From a checkpoint of a small masked spectrogram model.
Model: 12.3M parameters, log mel input, width 256.
Rows from block 11 of a small masked spectrogram model, named by matrix and row number. Rows with one number belong to one neuron. Each number is 50 + 12 x the weight over its row's rms, rounded and kept within 0 to 99. All counts start at 0.
After each neuron's rows are labels from the 100 clips, of 14976, where the neuron reaches its largest size: "responds to" is what is common among them. Only what is clearly more common there than usual is listed. The data: struck, bounced, scraped and rolled objects made by modal synthesis. In brackets: how many of the 100.
# gate: MLP gate (model.blocks.11.mlp.gate.weight, 672x256), inputs 192-255
# fc1: MLP up (model.blocks.11.mlp.fc1.weight, 672x256), inputs 192-255
# fc2: MLP down (model.blocks.11.mlp.fc2.weight, 256x672, transposed), outputs 192-255

gate.515:44 85 42 52 45 56 38 50 47 63 65 48 66 50 50 38 38 50 50 46 50 46 50 31 51 35 52 38 72 27 50 50 62 50 81 61 50 36 62 55 58 49 50 50 36 48 35 18 36 57 62 40 26 32 60 53 50 38 50 50 50 55 50 34
fc1.515:78 58 68 58 46 59 52 50 43 43 37 50 53 50 47 56 38 50 68 50 32 58 38 64 57 54 21 64 63 50 53 50 56 44 50 71 50 50 43 45 49 67 42 52 61 57 19 63 40 73 50 34 44 50 54 47 28 42 68 50 58 39 58 50
fc2.515:58 32 30 65 61 68 32 78 55 46 52 73 40 50 46 42 62 34 53 53 45 56 50 50 42 50 50 62 50 15 58 70 56 47 54 42 32 50 45 45 54 52 44 50 38 40 62 24 62 42 56 37 52 41 47 36 68 45 50 25 44 50 49 50
responds to: rubber-like damping (65); action: repeated hits (50)

gate.398:43 59 55 59 80 39 40 56 50 39 65 43 29 50 50 50 37 35 57 68 46 40 50 56 54 41 42 38 39 36 46 41 50 50 28 40 46 42 50 57 05 50 30 70 73 75 61 24 47 50 40 56 45 66 43 41 57 66 50 46 50 53 55 40
fc1.398:37 34 68 64 37 50 50 50 44 50 32 50 44 59 50 55 50 63 31 50 50 50 32 42 32 57 50 55 68 62 37 44 50 57 32 32 47 50 50 39 33 63 58 60 38 64 41 57 57 49 61 50 68 52 58 38 63 68 50 50 54 34 50 50
fc2.398:50 58 54 52 59 61 45 50 28 49 72 50 35 50 59 47 82 50 67 58 50 53 50 50 27 36 66 51 44 36 42 50 55 42 53 49 66 50 39 57 50 32 61 50 53 34 50 53 64 50 50 50 50 50 50 50 50 50 28 34 54 52 50 50
responds to: glass-like damping (42); action: scraping (40)

gate.534:58 50 36 50 50 55 13 25 31 50 50 72 50 52 52 41 38 35 50 58 41 27 50 50 38 50 32 50 48 50 64 50 50 50 43 50 50 62 50 56 63 48 74 67 58 50 62 55 50 50 41 53 56 50 50 56 56 50 50 35 74 50 50 35
fc1.534:18 50 47 38 50 58 59 30 50 50 50 69 45 65 50 50 50 50 68 50 37 39 50 62 58 58 42 60 66 50 48 35 80 50 50 50 33 31 20 50 51 34 17 50 46 49 38 61 77 37 46 48 44 57 50 39 50 35 33 31 50 59 58 61
fc2.534:58 55 53 60 50 55 53 38 50 49 52 50 50 46 48 59 51 58 50 56 61 55 30 61 58 79 29 40 50 38 50 50 31 40 48 74 50 49 41 39 50 74 57 61 36 71 50 48 50 52 53 50 87 41 52 44 66 42 29 44 57 49 50 50
responds to: action: bouncing (43); plastic-like damping (42)

gate.20:76 62 47 50 45 45 41 64 35 40 50 59 42 51 66 68 53 50 40 62 47 50 60 37 36 50 43 57 40 23 47 60 58 36 72 38 39 67 61 65 50 50 51 48 51 50 50 39 70 37 50 60 37 46 56 50 50 58 50 50 65 41 52 50
fc1.20:35 61 30 49 72 21 50 50 34 48 55 39 68 64 50 67 50 36 34 64 68 51 37 42 71 50 42 39 50 30 50 50 50 37 34 51 39 50 50 50 38 45 44 36 42 50 66 50 35 50 55 50 37 50 49 50 50 55 50 50 37 50 60 50
fc2.20:34 48 67 50 62 50 50 45 77 37 33 50 44 60 49 26 60 52 31 59 63 49 49 39 63 62 52 52 58 77 54 62 44 59 58 71 38 54 54 36 49 59 50 52 57 43 50 70 47 46 48 53 44 41 48 54 42 35 41 47 52 49 57 64
responds to: wood-like damping (48); shape: closed tube (33)

gate.531:61 54 50 43 48 31 42 50 49 56 42 63 66 50 33 50 62 58 57 65 60 47 37 37 37 49 50 50 43 42 50 50 59 50 64 36 58 39 70 42 28 53 50 71 50 41 58 56 49 71 50 50 50 32 66 50 21 62 66 16 61 50 61 46
fc1.531:50 50 42 58 58 66 50 50 34 45 44 50 47 50 62 37 45 47 61 46 64 17 45 50 59 50 50 38 70 55 28 41 57 45 50 38 41 42 51 73 59 62 50 68 50 45 33 50 45 50 73 42 50 50 50 58 69 50 33 50 50 18 51 54
fc2.531:50 43 34 32 50 45 42 50 55 46 50 50 40 50 39 61 50 54 50 50 61 51 63 42 61 43 50 52 50 30 50 97 50 50 66 39 34 50 74 36 33 55 49 32 40 42 83 05 30 50 57 68 50 66 48 14 74 51 50 34 50 45 50 37
responds to: glass-like damping (43); shape: ring (30)

gate.320:61 50 44 65 55 50 57 37 53 45 29 29 52 29 55 50 50 48 50 63 44 37 50 50 50 53 79 58 68 68 50 50 50 57 59 44 39 50 59 50 46 44 62 34 43 14 70 51 50 50 42 50 64 50 51 39 56 50 53 66 50 50 34 68
fc1.320:50 66 63 50 26 49 51 50 55 50 80 83 50 50 45 50 55 30 57 58 44 50 42 64 61 50 50 69 33 54 44 44 53 41 50 54 81 34 37 50 75 50 36 36 28 50 51 50 50 58 53 44 73 39 55 50 50 48 32 50 31 56 50 50
fc2.320:50 48 56 54 50 50 53 62 50 36 49 05 50 19 50 79 50 50 44 50 54 50 50 50 50 50 59 50 50 41 50 48 50 53 50 50 50 50 70 50 50 50 99 50 50 50 67 54 50 50 52 50 50 46 50 50 50 50 50 59 46 38 50 50
responds to: action: bouncing (41); wood-like damping (38)

gate.612:75 25 50 57 59 34 31 50 83 46 53 50 62 50 59 50 72 70 60 50 67 57 44 62 57 44 50 45 49 34 49 72 66 70 45 50 30 65 68 68 50 31 50 72 50 87 38 24 50 59 30 47 43 63 50 37 63 50 41 60 72 54 52 33
fc1.612:50 50 32 52 60 80 71 74 15 30 77 50 22 50 45 50 50 56 59 48 50 28 46 37 50 42 61 50 57 50 35 50 41 68 40 38 50 50 47 51 50 42 50 50 38 71 61 84 40 50 50 54 50 50 50 40 50 50 63 43 49 44 63 51
fc2.612:50 57 40 55 57 50 35 50 50 49 77 73 50 58 61 50 44 52 28 81 52 76 50 50 50 37 50 53 50 47 33 41 50 67 71 67 43 50 33 48 74 50 40 50 50 41 38 61 50 62 50 62 40 44 36 50 59 59 87 57 66 50 50 77
responds to: action: bouncing (45); steel-like damping (44)

gate.305:30 53 24 59 58 50 30 31 50 54 53 50 50 53 52 47 50 61 75 44 79 50 50 56 55 72 39 49 52 57 50 50 50 53 50 50 35 50 49 52 50 45 50 74 57 50 50 50 46 36 44 50 35 50 68 50 50 55 50 33 75 21 51 31
fc1.305:50 39 58 41 50 83 31 50 50 40 70 64 50 25 50 50 53 44 63 62 50 50 43 39 50 55 50 26 43 66 50 54 67 50 50 34 50 50 62 61 50 64 50 52 36 50 39 45 58 50 50 44 69 39 57 50 50 50 50 36 64 50 43 50
fc2.305:50 41 45 50 88 74 50 53 50 50 47 41 82 56 45 52 42 39 50 50 55 46 50 38 50 68 57 50 50 60 32 47 50 50 52 69 46 53 50 72 71 64 45 66 47 65 48 88 39 45 50 50 39 64 50 50 44 40 50 50 52 58 59 68
responds to: action: bouncing (53); rubber-like damping (51)

gate.183:59 29 50 63 59 68 61 69 45 57 47 43 50 50 60 55 44 37 56 50 59 39 38 23 59 34 46 66 59 53 48 43 51 50 87 50 33 70 56 41 62 50 42 45 50 50 50 59 32 44 57 59 50 52 50 50 41 45 45 59 50 62 25 50
fc1.183:48 67 50 50 50 50 50 75 62 50 39 50 50 41 50 41 72 38 64 36 50 50 62 50 76 34 50 34 47 48 37 50 50 58 12 57 50 22 42 12 47 69 18 64 43 50 50 54 69 64 65 68 26 50 46 38 66 55 50 30 60 42 50 38
fc2.183:50 49 34 53 38 60 49 50 76 52 34 50 19 73 28 57 59 34 56 50 99 50 50 50 50 68 50 50 65 30 77 50 54 28 59 50 49 50 50 29 83 50 50 50 43 33 49 45 60 59 53 64 40 50 50 32 50 50 50 25 35 57 59 50
responds to: glass-like damping (44)

gate.133:50 65 68 46 73 32 35 50 27 57 61 18 45 43 50 60 46 59 50 50 45 50 50 43 37 50 50 72 50 64 51 50 69 58 55 58 43 57 27 45 65 50 53 50 50 42 57 57 60 44 44 65 55 64 54 36 63 30 27 50 68 37 50 22
fc1.133:56 50 50 50 21 35 36 50 63 58 68 50 37 73 50 50 50 74 64 37 57 39 57 64 22 50 50 47 17 34 50 50 38 49 52 63 49 46 63 48 50 49 38 49 47 70 61 76 50 50 33 50 47 50 52 36 63 50 57 49 46 50 75 50
fc2.133:47 50 48 57 46 41 46 38 63 50 41 50 64 69 50 50 38 46 55 42 54 50 50 44 58 61 50 50 60 54 36 50 65 67 50 16 25 66 50 50 63 50 50 35 52 50 70 50 28 50 57 63 66 46 46 56 53 50 61 71 50 59 78 69
responds to: glass-like damping (40)

gate.639:60 50 50 50 63 39 32 63 57 28 50 44 45 36 50 45 72 42 72 32 50 37 58 30 46 50 34 66 50 41 45 47 76 41 58 50 60 50 32 29 45 50 50 35 34 27 37 39 84 38 61 47 35 50 72 41 46 41 50 69 31 46 50 32
fc1.639:44 50 68 66 39 40 35 60 41 78 32 58 56 71 33 59 45 32 61 50 57 50 50 30 37 50 53 48 59 50 35 50 31 50 50 80 50 50 50 62 37 62 46 50 30 53 30 50 81 61 46 56 44 51 40 59 37 54 40 50 42 29 44 56
fc2.639:50 67 41 39 57 34 50 46 50 50 50 45 41 47 50 32 58 50 33 56 53 21 50 50 49 50 41 50 50 46 50 54 56 38 50 57 40 60 50 50 23 36 50 56 57 74 52 61 46 38 50 35 44 38 42 16 50 39 50 17 50 50 50 56
responds to: action: bouncing (46); plastic-like damping (43)

gate.235:87 50 57 63 30 33 50 87 59 62 58 50 49 50 60 40 53 51 60 49 50 50 45 50 63 37 71 60 42 48 50 50 29 39 78 49 50 32 74 50 50 49 48 33 36 52 50 50 50 57 42 43 50 50 50 41 50 41 39 58 53 50 27 57
fc1.235:51 38 33 65 50 54 47 50 52 70 50 50 28 69 50 76 50 53 66 62 41 50 45 50 50 46 56 52 51 31 50 34 45 17 55 36 42 50 43 47 59 32 43 61 50 05 50 50 53 69 50 73 50 50 50 38 39 50 39 47 50 50 51 48
fc2.235:63 50 50 50 31 72 38 76 50 50 50 50 55 32 56 33 44 46 49 49 47 63 50 53 71 66 50 50 50 58 33 50 26 65 50 67 62 46 52 54 50 70 57 38 51 37 50 54 44 50 50 50 50 50 40 60 50 53 50 47 50 50 53 50
responds to: rubber-like damping (46); action: repeated hits (43)

gate.205:50 67 39 50 36 50 50 83 47 37 48 50 55 84 54 39 35 50 44 58 57 68 50 41 45 50 50 28 50 53 54 64 62 50 48 46 50 50 34 50 56 45 50 35 36 83 21 55 58 46 50 45 62 45 50 50 68 50 50 44 50 53 53 50
fc1.205:44 50 49 62 60 50 56 50 48 33 85 50 50 60 46 59 66 50 42 70 50 50 32 50 50 49 40 35 64 50 40 50 68 69 58 50 47 49 45 57 47 71 50 50 31 45 50 44 50 50 56 41 50 35 35 57 39 26 59 57 43 50 55 48
fc2.205:79 46 42 66 33 50 49 50 39 71 72 70 55 50 54 51 57 48 64 36 55 50 53 66 40 61 40 50 57 40 51 45 50 42 59 24 59 50 49 50 50 50 50 34 57 49 68 50 67 50 46 50 68 45 50 50 24 50 69 39 38 48 50 50
responds to: action: bouncing (71); rubber-like damping (67)

gate.453:50 50 50 58 50 50 51 39 50 28 57 50 50 50 50 30 39 73 62 42 35 48 43 42 50 50 45 50 50 49 49 56 50 55 50 50 36 50 40 50 42 60 50 47 34 39 43 50 59 07 52 33 35 55 50 41 50 45 50 39 34 50 64 40
fc1.453:51 31 49 68 52 56 50 50 47 46 52 51 50 91 54 64 43 55 38 50 50 64 37 50 70 50 52 50 54 66 53 50 57 50 38 50 71 39 50 66 23 50 50 58 47 48 65 64 50 50 58 50 62 42 43 63 34 70 42 37 48 58 50 35
fc2.453:53 50 66 42 64 37 38 47 49 50 50 48 53 22 52 44 36 49 56 66 50 27 58 56 61 50 57 43 56 35 72 68 59 33 72 42 39 44 47 46 64 67 64 42 42 35 38 36 56 50 50 63 51 52 44 36 60 47 53 67 50 42 55 64
responds to: wood-like damping (36); shape: closed tube (30)

gate.566:45 73 44 39 42 56 41 70 77 40 58 34 42 50 50 56 52 50 34 23 67 50 50 64 58 42 50 51 47 39 50 50 61 72 50 50 50 50 34 24 68 50 50 50 44 59 50 50 36 26 37 50 43 50 59 46 55 46 39 60 50 39 50 66
fc1.566:50 75 46 50 50 50 61 38 59 43 79 61 75 50 50 50 54 70 56 46 41 50 34 63 49 36 48 50 36 44 42 67 34 51 61 50 46 50 58 73 38 50 50 50 66 50 50 28 50 49 50 50 57 50 40 42 62 21 50 50 69 50 50 49
fc2.566:62 52 36 41 43 56 60 50 55 42 63 50 14 37 50 69 50 86 53 36 49 50 50 57 36 50 67 50 50 50 50 50 50 49 50 50 51 50 34 50 63 50 40 50 43 34 50 23 50 29 51 60 62 50 50 50 50 50 22 39 46 58 50 23
responds to: glass-like damping (42)